{
  "model": "CTC audio transcriber",
  "train_examples": 39062,
  "win_length": 400,
  "tokenizer": "char",
  "kernel_size": 5,
  "init": "orthogonal",
  "optimizer": "soap",
  "beta2": 0.99,
  "max_precond_dim": 1024,
  "merge_dims": true,
  "ema_decay": 0.999,
  "steps": 22800,
  "lr_schedule": "linear",
  "warmup_steps": 680
}
Rows from block 4, named by matrix and row number. Rows with one number belong to one channel. Each number is 128 + 24 x the weight over the matrix's rms, rounded and kept within 0 to 255. All counts start at 0. Numbers have three digits each.
# filt: filter width-5 conv, dilation 16 (model.blocks.4.filt.weight, 128x128x5), inputs 22-43, a 5 kernel for each
# gate: gate width-5 conv, dilation 16 (model.blocks.4.gate.weight, 128x128x5), inputs 22-43, a 5 kernel for each
filt.18:130126131169183133133101154132155109143135143142142098170116141128101088158145146146149109155142107130170130113107106149099122107153102130122118116136128137120147141128153166123154153158174142139123103173120121120146150154103116128145115152139123188160129150173119105099148137112123131131105164100136145106106169137118141114107075
filt.19:110144166091130128106131116122067200137125145167140171140115134168136133134109142114145136128082151103129112153153088146130130131158155146194069132123117119120086103125155150143110156132196122128131139106119123091133167126150142126139124120107137106096115136105139097139110111089120104095143135118115094173111192131133115092103107
filt.20:109129120160140139130149099111134142115143161149145079115171129160159159090125095143095126128130135115157142154125138066137125120143153173118124120146122146179152102126114102118115161135122115107166130139116130119129120174140144107112128115104128116126165148109053145141124151105175147121152155153123125117120112129148136147094147
filt.21:147108139096106140155149170152158148122112134114096122155133162080169165164135109158109163111138129120148090114126099137133098129142120122092178144136103079168143134137156173080126155161126115152171140126125128134145116163130172115092146121103108168108108108138092129091128133175125168124161126117113115092137100110124143106138106
filt.22:122100131139123121143082138162142128111115163122145091133120144123120151156145139137142121133145106102152137127131146139121112111160107098087116119106130122124114148133135134058136116141109082146100138096140154113107129096153104133108097139128116133100149137093135129107145117152164198136135144122138126113158114183158119124189111
filt.23:099126167130113092120172118151156157147093102116125129139114102135132166145129146133119158115114140142168158105071089138133165141109127098123098164120148145147167089140161128116116141123141128137117097127149099091125115146122158145100088138085129159129120129159128130128091132111140126125113109128167114130117152127095188129110135
filt.24:159158093180136118129129146128087120179104109136104119132105080128097154144110164101130131110123088152137132126116114100120113166124153167094152129162127166160136123132119131153134121131104116121156126157171129123127118144123129104101155123167130112162135069160169154115101120158100120126118089109162076088116160122136117108116152
filt.25:115100127131139150112154078089157148126133070108077174143108150121164117112126139118124128143143115135117111109115104087137108171126135124166147129126144136115120142138133162126117142150103113129138116146094086165156131100139142096095129151127134153073155110115088172102143128128166156128112118097119133148121144116079139160098139
filt.26:174132124128116105150094139127125115113117132121107120102110113132185138123110109133131146115153173118127107139114131134103137167110094152107108124166137136126126108133132140112132114067124119132144124105124137168130147147142109130122140127134154090147140138105090141162116111121147107090140096148123117147128138143111131139128105
filt.27:115157115123096109179153148162121119171151138146130140118121155109148141093137157131136138118111115147141106113095139123134141119167158166127150140142141134153125127141126127123110101126089169143113131094116160109141143136151149141132128099148141104117092095092118115121147086154091117161121134108120124142125156109078120133121139
filt.28:109075129117119105208075133171158122123084134164060198139185088090157134111137142102150142144129079172116167088174148120120162113128134120122121138108134107106105128140095118150158163141100153113139083131146106147145180102139069138105114170120146117112137126130093105148101127165095104122135170156097135139121157122127152139124156
filt.29:109136151114134147133138144120112157096114140125141124160141112109133128128136140120139128110129136115133116104135172079138119142129108159137075117121155157159137097111116128106140093132110106119146104104119073107142119171142124125115117125096117111088186112126155111141118152144124082152130081129127098153139147127128114145107156
filt.30:110143096125157089163143142108097144113140084120133117128135123144130142155102117112118119157146129108111126133158096091175129144141181081098136125132115151159102125134147159130123145096091110126140136119112104149170124130103105157134143182140132123107097121124170105116108158098149136105121124108112126129125129103143143143113131
filt.31:142132129163116126115135118100122137101123128105116125125155118123132155145090150168107123172139175103133139112129139170157087124120110144107113081112142150142167124114152167127129100111158108144169116156145085100142142138071164139108122130136104178113145098157155129124096120121117101144127085117128121117111135122149073196119113
filt.32:146151118152123191103106130146121097127153116103116135107161100125097103119112156157109133114134124121122097156100154155103114143089109122122097126121104094116176114137113142126133143114148123099096147126128163134115100123107123156093134099108198169159096107080105128120076161115184121103101135136163131154115100143124102099118130
filt.33:109099112088117150133155128113107099116142115141119109151101129132113110108115107074125099096104124135114142139143157167129082139134129155128132131152158124117119202130140115104122133097133128107165148143113131111130098129143139139122177104069138084099148124130107169135117116086144133154095125112108121172146115145146118143153105
filt.34:125085125160144132141135178122133077141112091136123140083075134128126113102097146173158145120129133111054080112129105132124114118108168126117111107104142086096102142135151164090132102107114150131139105096122115109119103094131148120103087117152132156150155150118102125116119127131157137110133134128157121146140138144098133152157143
filt.35:151144177124149096101106129154179115137106092122129073119126145135098134091090080113145167172098111130129145115091206130138115102072171137096167129109115103144125167153099156149111123138126140138128149093114116159085154138159126127112112119133157177153119115133133117119139159118123134067150122142088142144107133130097093112148165
filt.36:139105098115165129119150151123119110150115120102124171104099129084090124113146105123108129124113103130135122149124153114150151103156108131117117129129144129135150122139127165138119144128139086128166109087128162169158155151140150159069140128156121119140172120126115118123121119151153112088126079113124117118149140110101131166126146
filt.37:126144147133138100096091175120066103179158081128144131095136153145134170146128149107193130125138185141091121122121153110163158136109136107141107161126126103099128133139172139114130088146171088105151115114154146097120115109117115161177161128116121164082132113122131090126128149133136157087084157150140119166136111091137118180110165
filt.38:099142061182126091091124133155131085186144125113100140083114127160157106148128140102125101150147127129116131156071136121134122160126131156130150141139089150093108104108133170122091092141125125137148172144085152157176117124104182138158129143096173075146120132108136148134095124130138092149108092130091141124151161105104154137144108
filt.39:141108108132155110190115129117143111101140106136148147108130126121146099165183082082131112127079149118126108123114126121158133101123105115128115127097115106136138111114157086125126082108102127115174095148115144169138152172149145138139095128124139131142108153133130131116114120156137094140097121101165125124107136131144121132102122
filt.40:095131111143166162151123144128125170103119170133161156117146097138144122147144167146109137161132135117087130130131142168117144104096122145149130124137095132117139139138108118114125105097166124125114119098120133146115141116136170154138119100142153104096151096160124116119116088160140130151160165167091172098102138178144121114137128
filt.41:136129126106150173146118145114090127102134163125129131143131067122127103111131125109105120128136135114125151130168139129118165140123158099145136065151132090119124104130155102132154100137127134148123098180149143151153138156116129118161157104125120137127157127150161117120141156161108141125076158130147139142160144119130153085113125
filt.42:120086131142113156094202144078160111129109170136160105122159106160114155127130122127143160191081154148111108102099142152136102090126141122132147128174111137132148142156174131136102127127110143077098123118113172137111143143178160145168118081137130140098088129137160092123146143124118148115105105071099085118109165109145200128142098
filt.43:101125164138133096050147123134140109115149099151132092124127170115141094127134112140186131119140172124100101151121158148111154079144115118169126152134133123089128110122108093083131117108142116152098109160119106132156112140114146085118123135098131198143127159132152180155116150115162176089151092174110143139148124124105138078130087
filt.44:137132116144134129116098133131135080115138094125112122113142134126137089133137098228113169092134100119084111143093168114145102074120117128145100142120130088096124107138110117114138140133053150159193104079139130130163089109118095131167119114129163119106123067114132115149143144129145142112122126115095149091094134130172113169099134
filt.45:161082165105150132148099112111109121111103129128134096144142115133111146127130113137124147164164130101154134132154135121162120114077114155077140120144117125144122115070111154177136108116144126142168169149139091129121092117165132202162141145142102131124196150122111118113143120113150179153114150107147104114107143135138140116167155
filt.46:090127141144131092154154160163101171146126129150158150135151130130115145170140107110105125129120123129150140120135147125129158097168128126091131096116102094110126097115100141148059146125162112132114128187091166105117129130084070131112130174114132118092175112113092169141112163104110108126148110127145142089096094162158080106121118
filt.47:189099109138145124153121142142138089116109154143082124148115147144128152113087102138170150127145138114149116128125132131151104110082117115120115116154131123129124113078109135139098108133125103137171115078128103117067106128104099086121123136157166101137128140137142143151128115082094162143142124127102110173141106141183138078097133
filt.48:110120099124148138084036132112155156096125143142122101141147144120147109134167111108131142179157118114119102077135115160154133144143115127166126175176125122117127154119114108125124171141148105130116100160103105111148122123169115159147133109090151179138142128138126115117140123098148131126100144110099102164117090141096095075153124
filt.49:141127095139095136119145121133142158128093156133146167122092102118134159129134145089136123098177132140169089109133136173139139132121108104135148135153140155139175113136121107145083161178137111139142090153111141130124095108111129132111147128109151149105130133145139160141155169160149166133143131150162158146157116114125089055109115
filt.50:187164125114155114116105162117103064148120142080146142107091143081137131205121151098178114206129126131106126120147141129119148129113165116166083118138126101164146115151110145140100120094137135121121108167130140097092164155167144073089184137093179138153129132121097089115109101152163133140143116121144129094094185144125138125128098
filt.51:141118110103110123133087118181146155115132157163144103152120128166120121137124155135146161130135128115104138104131129133131136121132121122167112131168123085155164131093169138090112068140093106111114093182142167070091132151172159105139178126086090191127074127129098135082147152153113096139146156156116103146133158150108106140143081
filt.52:112145156129127134176115159086113131110176110144176085172178179116115138172152134121118109134126121108165124088098130186133135173115160158131166148145144130127137138154161115112153138121084151100127110115127152143140126094088136127106099137095110121133123142126144107169132060127109125131105168106162126132142125124134117116131133
filt.53:099141138136160158173127146175142152099170132143118159144125132098184127103115115128179114115150091134105148097157130148131135151157132095095110109164150158106152102144159142126119125134170139106135159109145101149107162119122135156137147121123123095100147142112136121159130125155104149114107089103060119129110107121164131149115128
filt.54:131150142131124127147148093123087156158092116131135120150108137129086142107154127118148141119149140166116105112126084107128150125110124127117126133115121167114114174123145085164155091129102191127141170134126112134156132163175124144094103126124130072135131139110136102120135111104055093158122163125153149112133143130137105135136112
filt.55:075142114120134114119151131147127131142123104098136144110093094130126122096126122164119109142097119152143168096148127113132106145103136108126107111150156129114111121126081127166109208138082109139143076121155147118130084131157088150123122156118110090100119163117186115153128114134113151122123141100142077130135158149144128093090115
filt.56:161106135145139152147133115108099140154147142161152185121101152169146136103138169113154173128148151088113134109114128167104120133151131116096144121121146133073091146139123111161134132128112133116117134126127121175136140119178143089057142153114141146155118120097134140163113106163057132148160125122122117115135119111132130140137080
filt.57:137146147131103126111148108095116089130102144117161104134176143117077152126160140110121150143145062130098126102136117130078112129075104124150113107123076100166089151129127143116143117132124158146118108168086168131126083141130165086146171127094123092180115164160079143098134138100129137165129107089118143152126127131114143130121175
filt.58:133123136110127139130156130112103154134137087145131108108146113131108138124127128122109111143150073119111138133133111107165134124106105114117133134131140114149144107123174117123131096158100159115147146125127146103113130166079101151125149086112085126160172159126104146101129115137120106112139101118118132111130114111119140156123132
filt.59:095101147102119155110123091150080111149139140111098155111120158155107129116115124119151147190150169151108149162134152136115163098143129132126127149127126134124103147164129138138140117105109122141153134131112129101124164128110136124137134093095107131136117150141122144142111082098132142161138097141105153115162110126115139089141132
filt.60:138083128149138123142100137127116115101107111143150182127100080134112161135134169118114121151113143139149132126182121111148155130111136140134144108122126126142133130072147164132107064078128131131125131114092138141130167147095110171125134119139114121125128131128164129114097152149201098137156122135120098134154113117125123124168157
filt.61:107168146130093124130092085135090121119133128143117108151072121113152093111118085092124133159112197149179147114154156136147115132144134161148097146128165145107138087123139120124038166115106086101122164126121159100144122145144154149113164097075118140140118121137094129127120104083103135144143153119133117151140095140100141153089130
filt.62:176125125153105128137112159138126148146124075133147112113097139104103122121120152151143089105142154130125111099132150083172150178086132119114120128114119120148135149156153117134102094118126140126125154127140183116124132135108137179169114149102139141126112135127110107110087156203139114167117158146111132084108137103135090076134109
filt.63:127155145136118146111085158135116081166144163142142141146048133165137108123155145178081121113148111150121128161152151118114117116111111145119142089142118181168163148140113135118150160116132158082148138113161157161151102084095140148136120154099140120157128093133133120074121166105108124133074111132112129151127115070123140104145124
filt.64:177128154119126091098139100143169133168139152117158113137188113117071110104132162147132142120126171110096130147122121125117136127145146132128162092126065157118138090119145124134142142097136110142135111185126078107124107144094165154094073105098191158108150128148130153125107063128084149130105123159169147128101147102125141122149115
filt.65:091129141146120148124136142122116109147172133122091134154173141149107141148104143099108123108122123081134154122139067094109131122125148140157119133085149123109152129120131096136186178158125115136124184141143142116129105137078132146132119118147172115103131144133129099088135149127134104119135089116114154145137147102126087109131118
filt.66:163169170107149136125151110137152171128143114165161134110136137099147125075134159115157123107147102122151154146079159172127163166109117134123151123122128121097136126132116112139170127182183135135141136182081118155100119110129127151105108141137165131133103162135120146121108116100175092152180120106110118102112114090078080091140114
filt.67:123123113141134126138178122112132106135104135160133070115104124158121104151143126124131109105125133145152139129136143142135152173136146128154147125150094108122111157148119107137106104114136153119154114161134144147129138138132146123122130137121145108102135110124096111084103133168131114117103074176123137124076127134117153099118120
filt.68:155119124097114125165117130103117098143106140104134161087163154099151150130130129117150133106135103150160124130111079120148119123114123130116080092124134127138113133091165101139128126113085111134127128066133173134120135110134125128087136152157134144112086173138143106164101150117130102110137128144130151115118124105150146132169128
filt.69:106162128104117104129090160124138143124131130187153077131126163128151129119096103127115134124146122099133122153063140123136126195146133122109122093114147128140128147156088153116092104127144118128132096107106106101129139145115077137129138135086133131134175113120111160100143104103158123106145135133134126132131096123133090145145120
filt.70:103114116143158145143102080159120138098109094094118111103130128116111136148117148121124126127155111163135136137120175105090081126138138150102100152147100059127125126099110149093123126126136154126130173102106163100085156136112124140089116161092145125102169145161137134147144070153121178112140100127128154108088137181105129112163158
filt.71:152123119110094126157128141142117137117130139145117146088159143151146114098118126119115111106165109128125104129120133138137139090124113156150115164137098091077158133146106111177154111109118085119139149117118073138094121168155119118128112100139098125137133110123148131150115116104125117122126156120148109108133125112132167111103114
filt.72:162132116111159152105096091084156133109176128144142085138111135114138084093164124110117119130166103144144103153100149157139105117095157128145152072079112102132137164085129137132124115094068166139150095118128127130124110096105139065111108134154144170133173136128142104119123143094188155108127131130112099152126148081111146101126128
filt.73:060092073104120081177119122129100178140139143075105162108101093128085137135148128118117120109127127116115097139132139136141115091080128131129140092126189095144165103156131167106135157168137134159117158186099134174147097142126124172150100133089163111123127087102123118105069092126115163101091129128113105110120158124135163123131111
filt.74:112175102128144120134154136136151154131072133099104128107092130148111101181129124168156143109134139108140098191160142118138111138113128105126151154152137121115111173128164075135162167114137133135080117126156149125115159102151134120111147090165129151101119137152136158103118143125122097167139108126124151140121152112152141099133153
filt.75:095155122156141159157102138191160134148110143093126158122132121116171148141154129111163102072121146169170162132135154156122175109135150116120146096153153198143154104147158153098168125158137121100117120146129173120117144138119078154102099129135136123135157138145104072088114112082170120127116112117077105096147126136096118189130132
filt.76:165144082179121128148131121121141132096184150136118119105169082139143151099072127176108119109122126112138165111115095139151125103115123132120128123140128124124106099089133146115116117138082152096106133117137110138109098164087113140142131108118120088147127143133071106117102154135166138121100116140130156063116132170163146114152109
filt.77:122082151124125099125160149114199112172146111136161063141127165119154148135139069190136131137158167136138183192163153145152109158085146096120108146112138155093146118143168124138069116193105143142116155105114110151163102169188133101186114103122100144104113147139176098062130155117164168117148124110115143136137141142145096086084151
gate.18:112122115120120143132085165092159142165114162131138090181149130161117156123125124117130118111131102167137125115099086200097097135148112143117103110133153124150109112122113107141137142112115142105098136165122111127148127158184139123114116162099118136112133139155101135132147133131110154110106149118097134137183119120090144151152113
gate.19:107119147166129074116153112121117068117136116130136103134143128135136088135138163126160133150125129135147103150127104127101111081131141107159122087144076106133122088136132137071134105128128123137131109157113080179150109127114108151110135131104148134137147142113143147140156105095129160108136105150148112121125110103140069150120132
gate.20:127170145181161152124138151164111191052138156136125186133094105144143119078165149171134099144133126165123116145102153111172117127153109134137138157106119128124103137154105104113160148157110141114136131166130148091104132084128122171099096127124118092124149151085070150129084143200100169151129142125140106115153130113124117144117097
gate.21:118136118111169132120130111124124153146158142141145103082119128150103137114154114125119104135131087150140110133126115138108125103077130170108114119149105112103100134122152131107139158129136111114152132135154146136133122130150131091160146115157168147141117138124108167107093139159110094123123165118132145117121107150115107142126102
gate.22:108158117182101117133124139103142154123113142144132096109144093096113119111156128159134131115114132122152112094179142097143126133119134105138126140134160099114150139107130078099131131158134154135099116124144141116129105100144100116089154132145138130106153130129197133105119141187120145128139155148109139153123123126115072147095123
gate.23:117142085097155102124127114124101117105136101152118124179133126139120153133134136144118077141155140096135153097102109125129114114133155133119144133125118113109152150124131119132126087142095172132128111163144147143124145118129143122092140199150120125130131155147112116112140174132121089126112151147083158133129130090140093095135138
gate.24:108137072147125115143128134118162147132130178114139143115152122127138105134116129153122149110115063140128138103149116087140121138104129127147097133126135104145111107141112151139117132100086116128088174158098146112169140128088128130139108164128146089185103108134123112123108134166121077150130083122144119176167121149131122072133145
gate.25:142111132111143107119117130099113163113116144121112124124167144155113109091141129141146127158168099120071136115083136113145138122118132113172104134079106119154070115137151131098156116143104117179113141165117115175139119103106131124105148143129131107128172110141164108124138119141099117115118105130109120135177151135134164130164132
gate.26:134123117135141112152150144102165133157110133167134128145113157145125134135168140144102157103130153150122143120159148128130117097126172130186080087118144119137132137133114103147116105106127126119080129147107117173149102120114128124118116141179129110128141127144143103127129139137101121115100127119109157167125125140114103103178136
gate.27:142103148153124174157111179125126151130156117134140113167163143144131139163122140124117094106105130171128134131116174143154126078114092130116131139116095137121141146140118099193169111140107127110138143140094166160179117083133169106075132136151170143140154135169106140096156119142113119134096099149125142112131147074132096154100135
gate.28:125131140143096110139088130145129077126171136152169148158100099085132147119131115181109142068143137144113118091098155143071125101133093171102133107107130089091147085161096137112159119146137055110149133160138123116075123124128122149120141101123153144109143164117118097112163124096134109130130051113118116142097129128104169150130095
gate.29:107104122116115113135134097102125158111109122123123127117118130117127129120136162119126108121109109139112159103129121137111138125101152093112137133117128125088153112118108115130104135075126088119115141143111123126123116139144114102127134111142131109152151153138117125110138124153094123104144087145122142138139138091105144137094142
gate.30:130089151089118119116111120120102142178149124155129102119154155124129130141145154144120105169103137163101090091127150146126136112165117089109112135109127091113143150154086131140159132132175104148125123096096149138145110122121118107093116132136094158105098099155085110121109101159162153123169151151106137135122114089106129153132144
gate.31:140101093115148080152136127149118130138127121142107057132111142084136116110091138123145134125119106137131134141162154153128204167108127121136165137124112110127141165155159060139127130187110095084162115147175164129152138120116084136160148140131111129094134109104131153132128133116141113133114119103112103143173133101096132154172170
gate.32:111135119131130081143063112114122139148124105129123105113155122138075138218156158113130129102140124119128089133102116154136141100134110105119177125112165121124110102131147154142105168092135118141083094150124159097093094121140119132125115100142131133129130133142112162139168144109115101128148121164096140097124123109135154099112133
gate.33:105126114128106117126090080129137113129107127097116128090135134165085113166105155141128147118155163121124143131165106171149142125151136115135160105131107166127092120103124126111136161131134101147118111120158107154149029130154155099144140085132122118096104116125117111127051147137115113113113136121122131120127138126168118125107157
gate.34:120096145124153130123146139101130097151121180109168135114142142108111158145146123150158106131112103092155130104136139143145162116174098161121138096102129081135116189124122104128134121137099156127115142147113118105129141172123131128132097114133104134090120106155131113131119157115145101100109112173100130146136125100163172144088091
gate.35:142103121144150137134124153150143130130088160113163124178139124141107112108099140134113106130171090119133102133115099114143136119090140148137133115117132105150173124118120134102120144129112167095127135153154162172069136127127137147159117112122145080098085097139114090131160132094119109097079078127110123085154131105140137142134149
gate.36:130095133135119131154141112121118117114099126089183084140119092142151117148110150085123104126113147149152144110097174124125149140127170149107148154102147117096121121097144140095080139152107097156169115192105070081110094107149166132133109167119086126108143098122107180127143123133110120137136120140157116150119093149138118136123140
gate.37:142156121067114105152095097128177174181163164141144131120148101103198118114140095149135130186091166122111132142082164103108191095108102180150182148132151100129108106128110136104156107152080114175201128100138167145153070161057111096076164158133158199125168091049142095122119126164085135136106102110174144122152113093135115158096102
gate.38:100138104140133112181127118076143094142094100133159138119167134124105118137106129080131151107120113112147142164109095104182129114130116160115093146137140134119130129147125137159135141125150089112175107075095144105097167110139159123080105116116112127120128151118101117118101136160139113151124128114121128149149166075104161134135128
gate.39:126142131098146135137105092135143089139111140113093152135138122125086107150132142152187122120121149150156143111100105133159079172132108113166156156105164122127120117136115116131115172099116113133120114070134107119090141145146175091126099133101126121107143103146125103142087137151099122141101118141131137181117111121177168069157126
gate.40:115132163121108107140109134132152132115154116117131132189172120148094161118125105139130113148154112086115086110120135092138130103117114181123172106112138094143159102089150101138161151138105115132138072094129105121143135132122112123088131103150111126119117125123143130123126156110120116113133130094137161128128159124112152149117160
gate.41:161097118131131163159056084107117079167179102101110131132098141148131117121109087154090163154104151158074117108213136158126108089111131141096150165107115075129054101151113150152090120062105160074188118160091131079099150124085148148126168208116109091135131131143118125128156125158051111136070126120164160171151103167122145173137134
gate.42:145135075160102170173112133104138139159113102146147128123126068125138132146153132153131138125124093171146130106123144103135103141082135131110158132162133061118139075135061118160147141156098143083157097109143105151167145149107152125101143095100189121164159160101144097102147150155128093148134159067102093134163167089124124162140121
gate.43:109140148108156089090152195116137167182126145125132140119145125134123145102143125132160168098114097158107134134078124114149180163175109121114114158137126130120172141094127112117098135141162161152137105109097111132109122148170156116138112106151118133084123127135129142146160107106137135120139091135116170161079113146117131148102174
gate.44:098153104093132144191191124102146143123178099153119101176123137093132183108174116147134133118166164140098138104148102126146144117105130144117125126104129166188080129142106115121135128133073119167139128100154135145095119092116082125109137140175104152117145125094150141130131162159115139111164138101142117139164173143161121136130128
gate.45:105150144140139117144162101140105111088120114114202122143102133100134118125136145084125102154119108157151140160125136152109106137125101127174152174140109146139135163098139114126139123033126140080177174118113118109152076097096166128087086117149088131129130129107089178116113150126152132114137131068140110128132126098168174180156128
gate.46:119115101096068111164075167149183158129132133110109102139147097106144104131109114135160120134091138177147148122122102111131142117143123132127136120144134105137102160124121091102162163110147131130097098141177120145112162140110104115074087113140167112166153116115142144140126135168121141090130078118112150095101111116112082132065115
gate.47:118132101112132143158110164093135135154117122100153124185144123099096149145138127114144111068154146109108146125107146116147099106132163101121117109119143117150136111149085135133138088102098110132124059115102120149131110138074121134131144147110103094112183138119150119104165098142095124167117110135152130103127115147129134165176140
gate.48:106116112117128131101135075108184101121112141072132166137135170135129127158149149187132105162113134082154112092100094114133102125132148110151125126115072138102085126077111158128101079125134111075124138118157132137151166120127188106114137128118120154117102136148136159104113104152082155151121099081186129177130113106117106173118103
gate.49:116127140150131151147103122117091143147147161078110100148136096115131145096110134137137137127098117136109119068107121121111130140126130124127118092142128124102164129104093142132148071138116158174102156150123167213122142123139190163118087115155078128082137154126126130151125167182094082101129101141129145150135162134156129167154108
gate.50:123149151102093144114145116143104121165131117151143158134125135100134125178143119141130150094130137097153154122120092110137112087118110145181098148099087131144138113151145110130114135130098099098095102122161158059155056111099119139084177116129106162175115092127140098120117128129099130134186101144099055112110156145159106156106124
gate.51:099105128151125105128145135122118134111112115148180100152153133133125129136080100113087102165098063155160116132089141110121116162131171163111135103094118135167107137127130178127092097146125126098084123157139150183110093063198119162177112137055142098127114131146144130105102142113102131138128147095136147133123102092147127105095106
gate.52:110119106149132148113129111103134135156122112135106158152125194133138118075116113112161070119121102128152118091103111139120148140148127106110147134127128106120118160147122111141147100093128158143113139145138147131137101139138104115098071162129131144144140125141116131132130118168134160110144155091089129123148126140093136110133153
gate.53:133123175095136124114113128093093128136125104144168083107074145118081121129155114133130120138145113134134100140088181127170128175115142119100136145081172110093116139103113114168159127142106125111127138129115098103121104103119143198103110129145147160165111100130142146099159088132109146164131197101117154160131118118132144156136125
gate.54:103164163146091101119068148118181148127069113109105158129183086077104133148116108138168117135156073124149129149067126167125084112138102118140098124107123072130121117114132113132125123153109155147140111071139103156117107121094106135129067096140157152138094130108120109144113097158165131136122128143128142127140116096086152078140097
gate.55:114120136115144155122127115086152103110126112157134080145120147122098132131074095115133096128104147122105138119122096142103121157152166145125143114142152145124111103089111098121159164150099116104157094152144153155112157126107148174136136107097156149124113110140160159106134143136147139160100173138116149149147087137106089160111124
gate.56:096129114123093137118111077134076108148103119142145112157137155121070168157112110110119162138186138082110146146132120136093148108185123119143129092116148139087154081137133115170206162092115172076112130148136085089153097130145132144124130132150129125129167097099145131130166100102106092136095185135128100117074083118132103145136158
gate.57:115133117125136139167099144122120164153108131124160161150149128153102127126123091180130108138131101159100160109094129128104121095127127120131128118150096140155148114117143137151134166159125125152146106110112148139108117120137112143100133094155110147111114096131121144119165150149145131128164067154133132115142124146117145123129133
gate.58:136128157118147123130162128159121122135157146104101114164103130118120126115121129103098117164130136141116148078129136130168174169141124139151130133125139090127153117120108107124168146124123125106122119139125128167108112098122153142151107095125115061138139133152128143119128113164210118137143105109108146121081141135137113150122115
gate.59:086109109127154123160147155182120140155119135159111127123117155122103080149115139135130119099131178165099103136104088123142137089135141122119123144132135164129112120078103116111123100090105115111116100153111146119141118063114131154155130125103128134119116131094163150118110123152145122126139147128125156114116151144121141146136150
gate.60:113058138108143113118144117104124105105093125126150188114121135107126105141141162175128157096144143151145176125129106155139095166139121132128151112156100114098118103154158157124155148137137145103110141128116146138125132114110152119128128111101089078168134140103118169115166125141155098081146111133122105163125121153124110129143118
gate.61:140126195123126130137075103154165163052116149102128094140122141103133091124125108176108138128099120156102165137140109159130119108118131162149141114097135117089150143129114128121130173088116188157141130149126156138093133107153111137139111156130126195106139119137097109146126109084140104087161077122112097166156105101125131137113097
gate.62:135156139117089137143132109093143104153139164062098064139137122164136156124099109151165121089095136160151124118120103158114112099143120114089154150117108113136131052113121101135102094106200088091142134177126099146143109140145142129154106093161126130111137124116156151171125171160133124108165140126151150130098153113098091120143077
gate.63:159116153094132109170094149098142156174128148091114132117185107110104140158164116123104140125112082124143109104123145142095172166160132157088151159081127119125150130175133119109133144109155182140101106170151129117154128158148126099128140145140137142176148121163109116111141095132089118148119131096126128116140160110141108153107167
gate.64:137104136131149130102122114123169107136120151139107127168114134108100158129106146152123147148157155079096131111077096122131131138102097140146143081120154106028102126127171118116133085142113135123159117179118166120110121105129141068116091122160085125134070191107166121123150145114140127106144125119092125129113145113143129148122103
gate.65:143062117129125074147168116047145120135134157179107128143107125151128085100152123103112074148158202134123094149092132167136171106100130126093176119107119094159128142112153099153133138113067129161103155158101130127143125119107097112101115120126144127087159130169139139123107118150139128112106092122055140132121122142128092171158130
gate.66:138103144130119092193134122107133172104131162185119092122128118125136159134121110123119139141135142142127137118154105136136151128137138132092117128151075125124134103144095114113129177118103134131113154157107110164089161136148103129084117126150127152107119115162149093148145120139141116147106166142134104105113113119121131130142144
gate.67:121136141107114149155112136185120103113130098112118147150114132143134111126167117110097168182128140164149125102092111128143115103133149155117126101146158111144092123131107142062121161123092147133100102084085172130164123123115088117077104135121112136171138141132083149108159172098156116113109104136114146129118086153146132151131116
gate.68:144099128103121113124149122168122119149144137125162108124157119101112131111138130146093128090137107137103159092108145144155110113145162128090087109124107113133092132081114117173129175132115133104162071128147091127130164109124133108124145133168110129128087169109089109125139104127117070120127150139155118142148130123111135126124151
gate.69:118104142100108057099118114128152113129093096146132125110116200159102092133085159146129118137176129125162147091067113091101151105124132144116141105126157116110137132128106163139137137120073127073142158113139129088134130118099088113165079085111087122119119128072143099116087093108116162125103147125135168137127144096155089121101144
gate.70:139137119123138158134176129145141138146124087128158142125101101109160135106121132140152149134116174104121113150120096150121150123088119111117114134133170109116129118159112133137130151155115103084117124102102137085148060126118111141160090099115145113111124106121086149129099144076105135107127106112116146149151162135079132111128111
gate.71:095149129142100112164104098169114129096126090129092115111132115139132080128152123131153139171104113112145145148098093118110112103152116147134116136136110180129153122152131120185134125104132152123111114101149113137115116148141136150100117115148148146119152117134169148128113109111117103150115124108123136132119138154159140133099123
gate.72:157108094141171072105143152127152123149089119163141111092163146143094171132161133089099107114081159097123126122124108095142164075143135095090166161116114142125128106117126117164103132072159126154108097169131103094110163173083104173123162100145090110125118176139071152137134103108132093187153159113119148140119162147151124121163106
gate.73:139145153122131152130153128127108135167137130091115159140111157139135151145123115151130134098116109119098146152102101124140127129129109132157135113153119130119148105120099145121101134136095121146166122116127137113132122105084110120119095154145162133125113148082132130143160091137110110134085133157095147158142122141065136169105116
gate.74:135134141164163126099141147115165131114144094122139125132147143098122099151140147133121069129115147155189127097139099165134123111144123124144106120109124119140129137092152109171129114134126107118147128143100144149143121120158123112095116117130136122151174117099140135097140161122115109140155139110112104132155163122129159106117158
gate.75:117131144134178107140171176128153160189158137119164164151086114140083106078117151150139151134116108145138128123107107147144127133121123075128103132097147124137120121109140102121187125161176114117116098130140143129123078154151119133135080129109084125133074134107144189141100137069118118078127107110113128155147116122116137136102122
gate.76:095094164114143160179084127132153138141119139151115139146132144155112129146140161118156141124137145111143135086148079139130120157113128107151120141125124112130108116097135116118177122114100167106108121168093146102155112135136112166132096140149095174092128142146151111123126079138098126148113157113131170126150141111125097137131133
gate.77:108106075150106114135161132149116139155109116137162122093145178151077182177160115122070144131129103133126144103086125156124137118096162084109083131108173136100133104095099149049156101104152168138120138133117175139141109170117107151099140135143119140154133164123142161125174150105124205158151118161149145137164142106151146132093129